config.toml
arch = "mlp_mixer"
model = "self-supervised image encoder"
dataset = "pictures of board games with random positions, seen at a slant"
train_examples = 97500
image_size = 32
crop_scale_min = 0.4
horizontal_flip = true
translate = 0.12
rotation_deg = 5
color_jitter = 0.6
method = "simclr"
norm = "layernorm_no_bias"
norm_position = "pre"
activation = "quick_gelu"
mlp_ratio = 4
parallel_block = false
inner_norm = false
patch_size = [4, 4]
conv_stem = false
layers = 12
width = 256
projector_hidden = 1024
projector_out = 256
projector_hidden_layers = 1
temperature = 0.2
init = "xavier_uniform"
residual_init = "zero_last"
optimizer = "soap"
beta2 = 0.95
lr = 0.0017
beta1 = 0.95
shampoo_beta = 0.95
eps = 1e-08
precondition_frequency = 32
max_precond_dim = 1024
one_sided = false
adamw_lr_other_params = 0.0027
steps = 19800
batch_size = 256
epochs = 52.0
lr_schedule = "cosine"
final_lr_fraction = 0.1
warmup_steps = 3960
weight_decay = 0.04
adamw_weight_decay_other_params = 0.01
Rows from block 4 of a small self-supervised image encoder, named by matrix and row number. Rows with one number belong to one neuron. Each number is 128 + 32 x the weight over its row's rms, rounded and kept within 0 to 255. All counts start at 0. After the name is the row's rms in percent of the matrix's.
After each neuron's rows are labels from the 100 images, of 14848, where the neuron reaches its highest value: "lies over" is the class under the peak. Only what is clearly more common there than usual is listed. The data: pictures of board games with random positions, seen at a slant.
# fc1: MLP up (model.blocks.4.mlp.fc1.weight, 1024x256), inputs 128-255
# fc2: MLP down (model.blocks.4.mlp.fc2.weight, 256x1024, transposed), outputs 128-255

fc1.491 095 [136 153 169 105 175 135 142 151 186 129 122 135  76 129 168 199 124 103 177 120 110 117 190 134  90 191 131 141  69 148 156 121  89 143 107  92  97 108 177 126 144 120 144 128 131 138 115 120 121 132 137  47 128 138 116  67 157 119  92  71 133 156 129 116  85 122 162 111  80  81 147  95 113 125  97 149 145 111 136 131 125 100 157 188 150  98 107  84 146 149 130  28 150 135 126  90 144 141  89 150 135 137 150 184 169 119 121 108 157 122  98 111 120 109 110  79 127 129  90 143 153 116  82 139 159 215 169  83]
fc2.491 100 [ 60 114 125 155 146 116 102  78 148 110 147 100 109  96 110 137  95 113 146 102 116 164 126 112 141 124 115 100 140 114 116 132 123 143 188 114 111 104 160 114  74 131  87 106 144 140 147 201 125  74 124 149 137 174 125 106 161 109 184 145  94  85 105 121 166 133 193 149 148 120  85 143 190  78 143 135 115 142 175 114 139 141 211 122 101 143 127 129 144 132 133 195 128 153 184 149 200  85  92 134 105 164  98  65  90 188 120 111 158 116 146 126 120 135 124 114 143 168 148 128 130  67 137 104  93  66 176 167]
lies over: board

fc1.6 102 [161 110  74 175 150 128 130  84  95 118 136 152 106 152 131 157 139 132 107  96 131 141  84 139 131 118  74 128  66  77  86 201 136 120 112 144 104  91 136 164 157 110 156 162  65  97  82 143 115 149  80  81  73  99  78 130 129 132  73 105 138 104 155 146  87 110  58 157 132 104 119 198 166 181  93 126 114 139 127 172 121  85 100 127  73  83 133 122 149 164  69 111 184 104 105 147 125 107 153 154 145 103 149 147 125 117 132 131 155  90 148 134 130 150 149 157 139 158 131 135 134 149 123  70 127 121 163 165]
fc2.6 105 [ 91 130 140 101 122 160 133 131 192 118 133 151 117  76 125 123  58 114 126 127 108 106 161 169 104 115  98 112 152 169 119  96  94 150 122  96  56 112 134 163  67 157 124  75 155 100 143 172  69 117 138 137 117  87 146  78  75 122 193 135 104 162 141 101  79 152 150 140 164  81  82 101 146  60 120 118  87  76 132 125 141 118 131  79 154  79 119 158 174 187 119 143 126 132 116 135 168 118 120 128  84 146 131 139 108 135  86 143 120 145 166 123 105 181 127 115  83 129 144  99 106 106 135 127 178  89  86 105]
lies over: board

fc1.676 090 [ 95 117 113 134 134 135 147  98 174 134 153  79 169 156 122 101  81 163 124 131 118 118  91 151 139 151 148 106 152 148 178 164 137  81 130 173 143 207 161  94 106 119 214 210  96 136 187 163 122 152 189 112 137 190 131 144 189 117 132 163  97 109 118 136 115 149 166 128 137  96 132  76 154 167 158 157 152 136 146 125 174 149 163 160 132 136 150 196 128  86 159 149 109 113 123 102 128 215 163 119 110  62 119 175 141  70 123  99 114 110 140  97 106  89 106 114 153 123 126 161 102  26 157 139 104 100  71 180]
fc2.676 095 [ 76 131  80 122 127 146 131 178 134 146 173 116 152  90 159 201 101  61 159 152 195 109 123 132 157  91 104  78  78 137 132 124 166 129 173 139 127 137 141 144 172  99  68 112 134 127 158 129 126 114 130 147 152 132 118 109 122  98 136 123  73 178 148 110  98 194  78 116  86 121  88 149  94  95 189 126 220 148 117  91  72 158 169 103 120 128 138 159 162 145 106 133 129  85 141  84  49  91 137 149 134 110 131 160 137 109 113 110 109 187 194 146 121 184 199 138 141 124 104  93 109 161 119 100  99  96 115 124]
lies over: piece of the first side

fc1.241 092 [176 158 161 164 141  77 117  80  88 144 129 119 167  78 112 116 114 128 155 155 136 112 204 121 114 120  99 139 110 113 138  75 150  49 114 138 148 124 136  73 108 133 176 127 133 152 125 101 101  81 121 151 110 189 149 149 141 104 176 106 145  79 119 160  91 167 155 115 131  68 159 130 105  90 118 124 153 121  90 153 127 108 138 134 156 126 190 196 144 168 120  64 109  73 151 143  95 146 102 128 156 160 159 134 170  86 127  89  85  83 116  89 136 137 104 100 147 136 152 164 128 122  98  97 105 141 130 181]
fc2.241 094 [148 128 158 154 143 107 149 149 146  78 131 125 127  89 185 173  81 123  64 143 157 161 121 151 134 160 102 102 130  88 116  99 177 186 168 141 200 179 109 120 184 110 150 154  94 126 148 134 112 128  67 129 100 122 132 152 108 127  86  87 108 121 125 168 144 141 221 123 169 106  95 140 104 106 103 123 169 139 114 171  96 115 146 159  79 162 145 118 145 134 106 125 134 219 124 132 156 129  97 133 126 107  83  93 102 150 177 138 118 160 172  77 117 113 126 139 117  95 199  64  84 160  96 148 141  62 169  71]
lies over: board

fc1.262 095 [ 96 123 124 151 173 172 145 156 102 112 132 140 191  88 167 127 142 207 160 135 126 140  82 191 146 111  79 132 154 127 123 128 150 119  76  93 134  75 100 143 157 185 112 160 140 125 169 135  66 109 106 112  80  90 171 106 133  97  98 106 136 187 117  60 140  97  97 136 106 186 164  79 108 139  45 117 116 142  89 133  86 158 135 144 186 128 109 157 145 163  78  61 129 109 107 133 136 147  53 144 121 109  91 117 115 167 116 113 104 111 113 114 145 165 137 150  67 113 156 148 140 139 133 154 118 200 183  76]
fc2.262 101 [140 153 141 126 107 106  38 197 132 142 108 131 129  94 108 139 105  98 204  95 128 108 129 180 162 125 133 140  83  97 177  93 143  57 151 147 116 184  68 171 176 195 161 104 136 168 139 126 194 141 168 110 127  93 129 167 115 107 115  95 169 155 122 122  82  59 103 116 146 140 143  79  93 123 135 134 112 164 103 135 131 100 117 129 101 104  66  67 131 140  93 121 160 168 163 183  90 104 150 154 152 157 113 138 180  93 111 166 118 139 147 114 169 186 103  77 125  97 134 113 108  93 134 105 109 149  87 158]
lies over: table

fc1.411 089 [153 163 110 110 137 117  75  85  75 158 113 129 127 125 117 118 142 170 108  68  62  98 125 108 126 149  99 128 137 177 148 154 147 123 162 130 127 126 162 118 138 138 126 122  94  90 173 123 166  91 124  74 123 107 123 131 126 158  74 141 140 106 187  30 142  80 100 145  72 166  72  95 112 157 215  70  75 108 154 155 176 104 147 103 132 112 157  76 138 125 194 118 135 196 109 116 124 136 118  67 100 158 182 166 113 146 120 142 107 123 145 168 145 129 144 114 135 108 128 129 125 126  78  90 183 139  92  62]
fc2.411 099 [ 67 122 137 112 145 113 126 146 144 108  98 149 135 156 226 148 113 109 123  98 163 132 149 159 148 126 138 138 142 135 118 156 135 156 106 152 174  78 163 142 144 179 129 167  92 226 106 158 104 162 150 136  90 128 108 112 116 114  96 162 153 127  67 109  86 193 136 153 137 110 146 132 105 153 135 195  75  92 189 136 106  81 120 139 151 108 135 158 101 106 145  64 110 139 153 106  98 146 115 213 184 120  53  94  97 160  48 102 124 107  75 150 113 129  97 170  44 165 169 194 146 131 111  91 140 165 136 101]
lies over: piece of the first side

fc1.164 095 [110 123 139  72 114 158 164 111 103 156  99 126 139 135  76 110  93 122 135 205  86 102 120 142 172 177 193 121 133 104 176 100 185 193 173 113 154 127 129 104 151 127 143 197 136 134 124 155 120 179 110 109  68 131 139 133  98 152 133 124 174 154  88 170 100 122 144 131 136 151 108 165 101  89  81 161 157 117  85  74 125 112 163 143 151 133 118  84 132  58 181 105 128  72 100 102 154 123 125 167 122  86 126 140  56 164 141 116 141 127  60 123 137 144 116 179  60  72 121 130 120 190 114  99 104  81 100 113]
fc2.164 095 [141  93 104  95 185  98 207 160 124 123 139  97 160 151 143  85 136 133 133  83 113 157 110 125 103  73 163 134 145 154 133 133 120 160  83 216 171 124 161 141 147 158 132  93 151 147 205  73 103 133 134 142 144 124 148 150 129  97 139 124  61 137 160 131 134 135 182 142 121 102 106 187 106 112  95 122 138 116 145 135  87  81  93 148 101 176  76 214  76 152 118  57 124 174 168 121 134 127 117 164  93 171 108 151 114 146 156 136 105 131 159 113 132 133 131  98 206 169 152 149 108  97 112 113  88 146 129 119]
lies over: piece of the first side

fc1.522 095 [ 90 114 188 148 132  71 101 137 174 101  81  62 117 139 131  99 125 140 133  97 110 115 117 158 147  99 148 171 141  73 142 111 134 153  98 127 111 185 178 103 140 104 168 125 144 142 161 133  77 167 114  95 141 148  69  75 155 131 104  67  99 162 156 141  90 140 127 126 163 123 139 130  85  86 123 140 120  76  98 146 133  70 168 117 106 185 124 113 121 107 152 111 147 137 158  72  48 118 171 170 101 170  80 109 176 135 109 144 118 137 137 157 139 167 106 184 125 129 119  56 132 102 122 205 154 102 169  73]
fc2.522 105 [178 171 132 130  43 162 119  76  77 150 104 166 107 120 129 127 155 157  79 127 174 164  67 156 124 101 110 127  64 115 150 126 118  78  70 181 167  98 106 162  72 159 132 120 107  80 144 105 107 151  92 156 165  67 148 169 112 125 134 131 136 111 163 120 142  37 170 169 181 168 129  96 134  93  87 115 172 105 110 163  93 199 118 127  72 175 160 121 106 130 186  95 127 125 162 158 107  91 155  87 116 140 116 139 151 105  93 135 163 163  99 113 140 148 162 123 129 129  94 136 103 164 166  96 114 104 118 142]
lies over: piece of the first side

fc1.335 091 [129 179 115 137 165  96 144 120 150 101 142 202 130 107 114 131 187 165 124 109 176 147 136  87 150 160 127  92 116 101 118 109 152 121 149 107 137 136  96 147  95 176 102 135 110 132 132 134 167  76 163 137 122 161 144  82 168 115  63  64  61 101 108  27 174 180 149 159  91 105 106 114 151 129 138 165 159 127 140  83 126  88 161 140 152 140 135  78 175 127 113 189  83 113 124 176 115 146  56 147 123 143 129 222 154 132 134 102 172 135 159 135 159 104  96 106 140 153  78 100 142 155 145 219 178 135 153 196]
fc2.335 095 [139 112 132 158 138 167  72  77 125  86 141 130 129 114 126 137 125 125 153 116 136  96 114 161 133 123 141 134 155  88 132 119 153 159  25 157  98 100 126 196 172 173 153 123  88 159 128  74 198 153 125  87 106 100 154 107 107 169 138 159 165 137 173  56 126 149 113 157 148 168 160 153 120 110 135 139 183 149 136 115 119 163  41  85 124 110 143 182 117 156 143 114 178  64  87 136 143 140 110 125 119  64 188 119  64  85  50 214  85 155 109 103 102  99 154 117 134 158 201 155 140  97 138 137 104 108 116  62]
lies over: piece of the first side

fc1.88 091 [142 176 185 116 197 178 113 133 107 170 103  95 125 152 173 160 107 154  85 117  85 147 160  80 118  98 141 130 105 149 135 101 155 153 131 149 126 142 180  90 108 122 174 151 123 115 124  82 130 113 100 121 154 138 135 226 145 183 103  95  85  80 144  80 112  88 147 159 131 134 139 111 148 152 128  83 119 146 127 122 134 144 110  97 151 100  71 152  81 134 115 113 109 107 193 143 158 131 140  89  80 109  99 107 174 151 161 172 131 143 175 151 166 102 124 174 157 136 107 132  75  30  97 172 146 177 145 116]
fc2.88 090 [102 135 103 184 182  96 122 165 162 169  68 105 103 104 185 128 132 159 164 151 108  72 108 178 159 168 206 149 162 135 143  73  98  98 200 142 197  81 154 126 146 153  64 145  99 166 148 115 197 118 132 134 150 168  81 117 125 140 147 120 109 146  67 131 137 147 103  99 103 134 155 138 121  87 150 119 119 139 119 136 115  94 129 100 136 138 123 153 168 155  87 106 174 128  76 137 119 129 131 109 138 102 152  83 111  98  98 183  99 170 120 129 160 106 128 121 119 127 136 134 165 112  85 112 116 128 157 165]
lies over: board

fc1.664 097 [180 103 155 138  76 135 109 148 126 101  75 155  66 124 131 118 146 145 135  80 202 122 168 131 136 142 135 128  99 131  85 118 104 122  94 108 151 133  98 147 173 157 144 145 123 186  99 159 186 169 135 118 129 132  70 113 186 131 143 121 104  95 181 144 107 143 129 183 170 132 110 137 100 105  58 140 108 107 175 141  79  90 115  96 127  53 154 154 119 110 111 150  47 151 131 149 122 122 108  80 132  82 110 104  78 116 138 128 189 202 134  85 103  88 125  95 162 118 195 112 147 142  94 157 133 124  74 140]
fc2.664 095 [103 153 153  83 132 125 152 166 167 134 166 112 176 112 123 102  69 173 131  95  72 163  98 170 149 162  91 120 161 103 151 128 162 105 117 161 135 106 115 134 124 153  93  91 186 102 150 105  29 102 156  70 142 124 106 118 153 153 107 157  81 184 236 130 107 114 151 101 119 134 129  30 157 106 113 119 108  80  68 144 105 131 177 188 103 109  88 128 160 100 192  87 199 108 137 147 105 116 179 142 127 148 144 106 115 128 102 137 159  81 114 172 169 109  78 136 144 126 116 121 103 137 131 113 147 127 159 167]
lies over: table

fc1.240 108 [151 176 162 137 144 120 198 153  94 163 210  77 115 125  51 109 145 152 144  58 157 128 128 106 148  98 164 127 141  95  84 169 118  96  54 117 144 103 110 101  72 147 136 179 175 141 134 147  89 131 109 133  97 136 107 118 125 111  61 137 126 145 144 140  98 107 116  98 206  89 193 157 171 124  45 129 144 151 133 129  82 131 161  94  84 123 128 167 101 116  87 173 138 122 163 108 120 127 118  76  94 119 188 195  58 149 125 126 121 142  94 142 164 148 148  77 142 154 109 177 149 140 120 120 133  96 115 126]
fc2.240 111 [ 40 106 104 135 126 121 137 163 153 153 134 144 138 136  89 113 115 128 107 152  54 139  75 124  75  67 128 120 105 142 126 171 116 164 176 179 164 117 158 128 116 136 125 186  15 159 107 128  79 146 117 175 109 148 133 130  86  96 139 160 161  95 134  80 167 200 140 141 138 106  92 166 170  90 165 161   0 111 115 164 192  85 149 116 176 182 146 177 119  79  99 137  88 127 128 132  69 118 174 161 105 146 161  71  82 112 160 132  99 138 185 112 132 116 131 161 105 162 133 153 121 116 164 139 100 154 103 156]
lies over: board

fc1.726 110 [174 116  92 124  81  95 102  79 152 123 136 191 112 119 156  71 135 169 148 166 124 121 131 118  99 105  81 116 102 173  93 121  75 145 120  85  86 145 160  90 144 177 125  91  85 183  78  89 100  96  97 138  93 180 149 129  64  93 108 117 162 135  82  93 146 111 137 118 172 183  72 145  80 118 191 164 106 111 169 104 114 148 109  83 133 167  55 156 197 160  99 101 141 179  66 121 112 140 133  90 143 108 108 110 224  91 118 124 111 148 111 134 157 150 144 188 159 131 139 125 156 155 134 108 136 161 124 134]
fc2.726 098 [139 104 157 166 128 139 141 121 108 103 132  75 184 136 124 184 102  80  91  78  91 150  80 167 136 129 138 199 125 135 147 158 128  94 110 166 117 143 131 182  97  97 158  90  93 118 189 134 129 175 201 128 177 160 161 135 174 143 142 168  89  89 143 141 140 163 146 117 108  68 139 147 147  95 177 110 107 158 147 142 142 111 173 179 110 105  72 116  55 107 168 125 107  93 143 129 141 159 110 121 133 168 162 129 157 132 199 142 128 137 138 151 104  89 121 169 158 107  90 136 100 100 114 150 132  95 156 128]
lies over: table

fc1.57 123 [147 121 169  70 174 146 108 143 121 143 113 130  98 115 123  82 157 135 129  77 122 178 139 144  68 124 152 100 115 106 202 112 153 161 124 138 117 136 192 158 138  99 161 104 147 123  58  81 110 173 116 104 126 122 159 117 157 219 116 134 193 157 135 124 152 150 117 130  78 189 151 128 140 107 111 197  88  70  99  80 148 147  81 113 175 145 169  76 100 181 155 210 136 118 120 131 122 126 151 163 159 132 200 144 135 102 106 171  96 144 126  36 114  81 133 156 100 161  57 155 131 144 130  84 114 159  89 112]
fc2.57 105 [110 114  81 104  68  96 106 126 122 157 146 180 224 139 110 131 126 103 113 136 121 110 143  99 128  85 175 149 140 195  91 155  99  56 188 143 117 122 117  83 147 106  96  93 101 103 106 157  97 118 116 131 167 141 115 142 159  85 154 120 108 117 143 128 116  82 161 138  92 109  83 114 147 123 115 132  99 120  97 194 140 131 151  53  46 108 141 169  72 118 140 167 114 137 147  70 117 117  62 139 149 151  79 145 100 136  79 146 166 124 117 132 130 125 118 113 156 127 173 143 122 142 130 174  33  94 135 105]
lies over: piece of the first side

fc1.731 101 [112 119  92 155 175  94 127 108  71 212 152 166 133 170 131 149 185  59 134 122 170 157 125 121 141 188 127 148 166 100 160 191  82 118 108 163 130  82 138 106 117  36 121 139 143 124 140 115 185 120 180  95 103  94 103 100 145 131 133 113 135 128  58 143 109 111 129  79 159 124 169  76 118 112 138 153 187 107  44 122  98  97 126 166 116 156 109 111 163 133  46 117 163 119  93 118  96 147 107 124 161 126 107 160  79 116 190  86 140 107  72 160  26 107  87 113 123 127 113  88 117  91 134 161 146 126 124 106]
fc2.731 098 [ 89 181  90  96 114 138 103 162 172  98 134 183 129 120 133  84 156 121 161 105 137 106 132 109 121 121 106 126 137 195 162 115  84 169 169  58 169  70 101 117 138 149 103 115 129 123 126 144  71 144 126 112  82 152 143 138 142 145  99 104 168 138 202 184 139 151 168 125  82  42  91 164 142 131 123  61  46 118 132 112 158 145 153  68 122  80 155 136  84 144  96 192  92 133 148 119 140  89  89 182 116  55 164  92  96 167 151 127  91 121 115 133 185 171 102 138 136 155  75 133 142 102 148 109 110 168  98 157]
lies over: table

fc1.479 140 [ 84 162 101  94 133  97 152 115 144 135 122 113 111 138 122 109 141 128 142 199 141 136 255 165  97 159 143  99 136  87  87 106 175 116 134 158 120 156 100 118 125  71 125 155 108 147 130 144 112  82  46  83 146  76 116 136 126 140 109 107 125 179 124 108 174 102 144 159 133 137 163  77 189 127 129 160 135 171 115 159  49 123 109 111 118 166 121 134 142 182 101 130 130 156 134 184 127 191 149 130  95 171 141  41 171 109 148  49  90  94  86 142  98 175 106 148 135 113 141 141 106  74 140 110  69  99 144 169]
fc2.479 103 [127 149 168 124 121 161 120 128 114 142 138 103 151 158  69  68 126 169 149  90 119 108  40 133 158  84 120 154 135 149 106 159 162  66 120  96 119 114 123 200 122 105  91 105 198  63 165 159  89 157 156 183 138 188 103 117 107 101 114 121 134  82 148 180 131 118 132  27 166 118  97 135 114 118 140 139  92 117 162 172 143 118 134 152 130  81 154  95 116 122 142 137 125 129 138 120 180 122 109 147 112  95  93 158 119 138  87 150 188 166 120 113  91  67 116 134 160 162 173 165 128 177 102 116 105  88 168 136]
lies over: board

fc1.472 093 [ 90 123  97 104 158  90  95 102 129 104 119 154 129  81 176 142 123  77 150 158 137 122 104 114 137  95 136 153  93 107 154 176 117 129 130 104 107  69 108 156 166 142 115  82 161  90  66 165 146 142 216  77 109 117  74 113  99 140 131 168 136  91 139  55 164 173 111 108 146 103 120 126 153 125 171 158 164 126 179 184 119 140  95 175  57 118 127 106 114  76 183 130 120 135 152 190 130 188 136 150 146 112 131 113 162  94 180 118 136  83 133  96 143  97 112 117 133  52 162 132 105  84 103  98 118 103  95 152]
fc2.472 099 [133 156  88 171 115 175 137 148 132 161 163 103  81 108 130 116 105 204 111  65 140 112 206  62 134 143  91 168 165 188 139  91 149 151 169 136 105 163  98 152 134 153 126 130  91 176 147 104 106 139  85 119 177 189 147 122 139 136 148 179 117 171 144 149 100 181 138 143  94 181 132 109  82  91 168 132 154 136 102  83  57 133 106 116 115 137 141 176 145 163 157 135 121 165 120 138 139 110 133 172 122 158  94 103 167 108 127 103 147 153 129 158  77 130 103 122 133  74 118 155 113 152 175 126 182 107 185 127]
lies over: piece of the first side

fc1.161 111 [ 38 101 201 108  97 134  79 161 103 176 145 142 139 163  90 159 116 152 148 157 101 135 122 162 144 132  61 121 195 109 111 174 176 117 136 143 100 152 154 135 109 153 108 156  88 168 136 122 114 152 172  93  96 107 129 153 150  98 132 182 159  97 173  98 111  93 125 194 147 114  86 149 171 120 124 165 117 108 165 167 115  99  80  75  82 191 171 135 189 130 126  95 100  91 163 140 144 155  70 103 141 105 137  98 165 203 108  54 190 125 208 101 101  96 112 114 145 135 130  50 152 143 172 146 111 146 158 122]
fc2.161 107 [221 123 100  96 114 172 130  63 139 110 131 118  85  55 128  82 122  92 106 180 141 130  80 125  92 113 134 125  89 148 142 136 118 106 101  97  96  66  81 142  86 176 138 163  94 146 143 136 148 109 129 137 159 152 175 127  53 180 119  84 131 136 164  99  77 141 142  65 140 174 110  96 105 139  73 109 122 149 110  41 145 123 114 155  91  94 141 145 117  85 156 110  87 158 107  85 117 152 142 176 160  79 133 121 143  67 120 137 119 104 101 146 108 154 147  94  64  86 125 105 131  89  89 136  94 113 105  82]
lies over: table

fc1.692 094 [185  75 119 107 185 129 132 143 135 172 155 151 117  99 128  81 107 126 113 162 142 101  91  96 103 128 165 105  97 119 147 111 161  89 157 133  46 152 148  94  79 139 117 138 175 119  96 143 112 135 108 154 145 138  77 135 174 158  88 135 151 136 133 112  96 181 158 180 127 152 110  79  93 151 137  39 111 115  92 147 124 173 147 190  82 122  99  93  69 152  98  68 102 168  84  77 121 154 135  63 154  78 116 140  98 176 148  99 125  75 132 138 129  78 126 124  81  92  77  99 116  78 134  97 130 187 145  98]
fc2.692 094 [136 174 126 106 114 104 106  78  97 113 114 105  84 107 107 132 146 174 131  84 122 127 106 144 147 123 109 128  61 151 127 133  86 196  80 134 138 140 105  87 124  88 149 121 130  89 134 121 128 119 111 142 126 205 115 177  93 161 125  97 143 155  99 129  85 143 106 102  82 184  91 131 156  88 155 136 132  88 123 139 126 111 142  89 165 144 154  83 148 114 150 154 133  87 124 144 102 122 161 118  88  68 149 110 142 127 154  85  53 137 136  61 106 147 133 122 175 114 190 164 151  71 131  85 102 112 105 110]
lies over: board

fc1.434 082 [105  78 141 121 138  88 120  88 153  90 109  62  90 116 114 168 156 177 144 107 130  72 132 181 105  85 100 146 165 112 153 150 171 127 131 180 106 121 188 111 168  69 119 128  99  79 102 121 128  75 154  84 131 126  85 117 136 111  51  94 133 144  88 136 142 145 119 121 196  97 173 127 154 123 116 158 140 103 125 128  67 106 159 162 131 125 194  98 116  64  90 128 114  79 122 158 149 125 170 131  97 103 101 137 168 154 159 125 136 131  84 151  61 148 167  91 165 130  86  68 100 150 133 123 115 128 168 104]
fc2.434 089 [ 97 149 113 122  79 170 136 138  84 121 114 117 109  84 177 108  81 135 166 104 134 129 115 114 125 135 197 173 143  82 112 114 129 120 154 137 142  40  80 166 120 133 105 131 120 153 126  72 101 152  75 149 109 145 115 191 141  92  83 101  78 108 140 119 124 109 137 207 106 125 107 135 121 108 140 125 148  84  91  91 145 138  72  91 106  67 138 130 134 166 163 120 146 141 178 175 119 115 122 187 125 172  82 110 134  81 106 201 217 133 128 142 121 158 146 109 127 179 125 188 100 121 183 139 116 167 134  79]
lies over: board

fc1.705 089 [124 120 130 130 167  96  82 133 144 143 130 118 101 173 140 161 167 122 140 120 116  63  82 146 163  87 126 151 173 122 175 137 140  84 142 157  81 110  84 151 138 130 137 133 178 150  87 106 111 158 134 113 150  82 119 138 146 108 110 170 148 130 161 124  79 118 171 158 153 183 182  92 188  95 143 133 101 157 167 109 149 105 101 121 192 140 131 149 129 112 148 120 160  70 102 122 156 111 129 181  91 143 133 177 152 132 104  88 106 127  82 180 125 138 105 174 107 136 159 137 115 114 101 155 169 126 182 117]
fc2.705 096 [ 82 141 124 131 154 113 155 105 103 103  99 120  67  77 105 103 210 133 133 143  75 116 117 108  70 187 171  92  79  98 133 124 137 133 102 154 145 143 115  95 173 150 126 155  87 136 121 176  99 147 135 164 180 161 105 163 110 172 104 135  83 138 151 126 148  83 173 113 126 143  98 125 112 156 183  88 121 125 163 183 143 165 144 116 100  64 141 113  58 174 139 157 142 129 150 127 144 108 140 106 154 107 101  94  56 156 124 123 125 101 171 135 126 116 106 108 168 113 146 196 146 126 133  90 163 101 119 146]
lies over: piece of the first side

fc1.84 104 [151 151 147  77 126 187 136 154 154 126 101  86 143 107 120 166 151 135 178 100 174 135 112 177 182 162 160  72 118 127  75 110 167 149 141 132 122 163 130 108 105 143 150 119 156 129 142 152  88 157 138 144 115 117 132  92  95 166  75 130 188 135 152  93 124 138 121 119 147 131  50  80 135 101  77 138 168  98  58 122 128  86 149 110 132 161 128  85 141 128 139 168 155 155 122 132 176  73 139 127  89 114 144 144 145 165 174 200 156 137 142  99 203  76 104 146 132 195 123 122  73 203 116 155 119 144 171 121]
fc2.84 105 [ 82 131 105 125 116 104 213 192 173 170 148 140 181 126 143 116 141 110 111 163 170 135  97  85  70 111  47 145 131 150 152  84 161 150 112 159 113 108  91 158 176  85 137 136 181  92 121 136 202 188 119 124 135 123 192  89 126 126 131 162 123 165  93 101  80 142 114 148 151  91 176 127 191 125 164 146  88  97 150 191 128  93 103 114 116  81 110 166  91 105 119 148 127 120  83 154  92 149  62 139 117  87 164 200 103 142  85  78 150 141 129 108  93 165  98 101 102 107 155 135 140 122 142 128 118 121 105 149]
lies over: piece of the first side

fc1.74 095 [131 155 160 143 118 132  81 143  69  73  93 120 165 135 116 137 148 148 159 146 122  90 123 131 105 152 166 134 126  95 171  82 165 132 129 195  96 119  59  93 139 201  92 147 143 170 166 147 131 145 165 126 133  97 125 137 167 148 154 135 107 155 103 176 142 135  93 160  81 155 136 141 116  15 130 128 134  84 152  90 125 140  52 100 138 135 167 152 106  97 144  78 148 224 128 164 133  98 140 127 164 154 145 146  59 152 160  90 116  99 153 131 182 133 184 102 134 117 131  57  90 138 125 163  81  28 149 128]
fc2.74 103 [ 93  90 109 120 141 134  75 116 182 175  80 122 145 132 128  94  95 160 149 111 165 127 138 111 100 154 114 147 150 133 109 120  95  70 151 118  40 149 142 119 145 110 147 113 148 140  97 144 136 164  49 134 149 143 107 122 100  97  48 106 167 122 234 104 138 105 167 141  57 151 161 131 140 176  70 137 144  96 161 119 105  78 152 170 101  97 132 121 154 128 144 119 130  53  99 173 131 196 142 127 167  82  75  88  70 111 101  90 149 134 160 118 128 158  92 160  79 161 183 171  78  75 109 138 181 133 115 104]
lies over: table

fc1.430 099 [ 78  84 133 181 121 116 155 117 152 164 127  84 166 124  91 136 125 125  72 158 132 114 154 153 106 141 115 115 173 118  65 141  78  93 167 117 129  96 142 140  99 110 107 157 125 152  70 150  96 160  90  47 178 108 110 113 168 129 158 170 127 111 131 193  49 175 168 133  46 123 182  55 157 119 160 112 161  94  98 135 109 163 131 111 169 116  99 139  74 137  85 106 117  82 124 157  91 112 168 174 130  90 161  52 155 112 133  98 135 128 119  91 116  80 183 135 179  72  99 167 130 132 143 138 105 117 108 155]
fc2.430 101 [152 150  84 125 160 132 159 107 139 119 184 135  97 113 148 129 135 126 127  85 158  95  91 162 128 169  76 132 151 185 126 157 206  87  74 208 148  81 124 132 162 179  97 139  48 169 142 108 194 141 155 175 150 116 148  78 195 112 144  64 143 131 108 100  90 138 139  91 114 110 133 142 135  88 190 137 186 177  95 131 105  94  67 102 106 166 134 160 156 179 185 166 119 107 129 128 169 172 135 215 139 133  90 121 155 111 150  69  44 144 131 145 118  58 126 141  62 149 143 126 130  91 123 127 152 154  99  97]
lies over: piece of the first side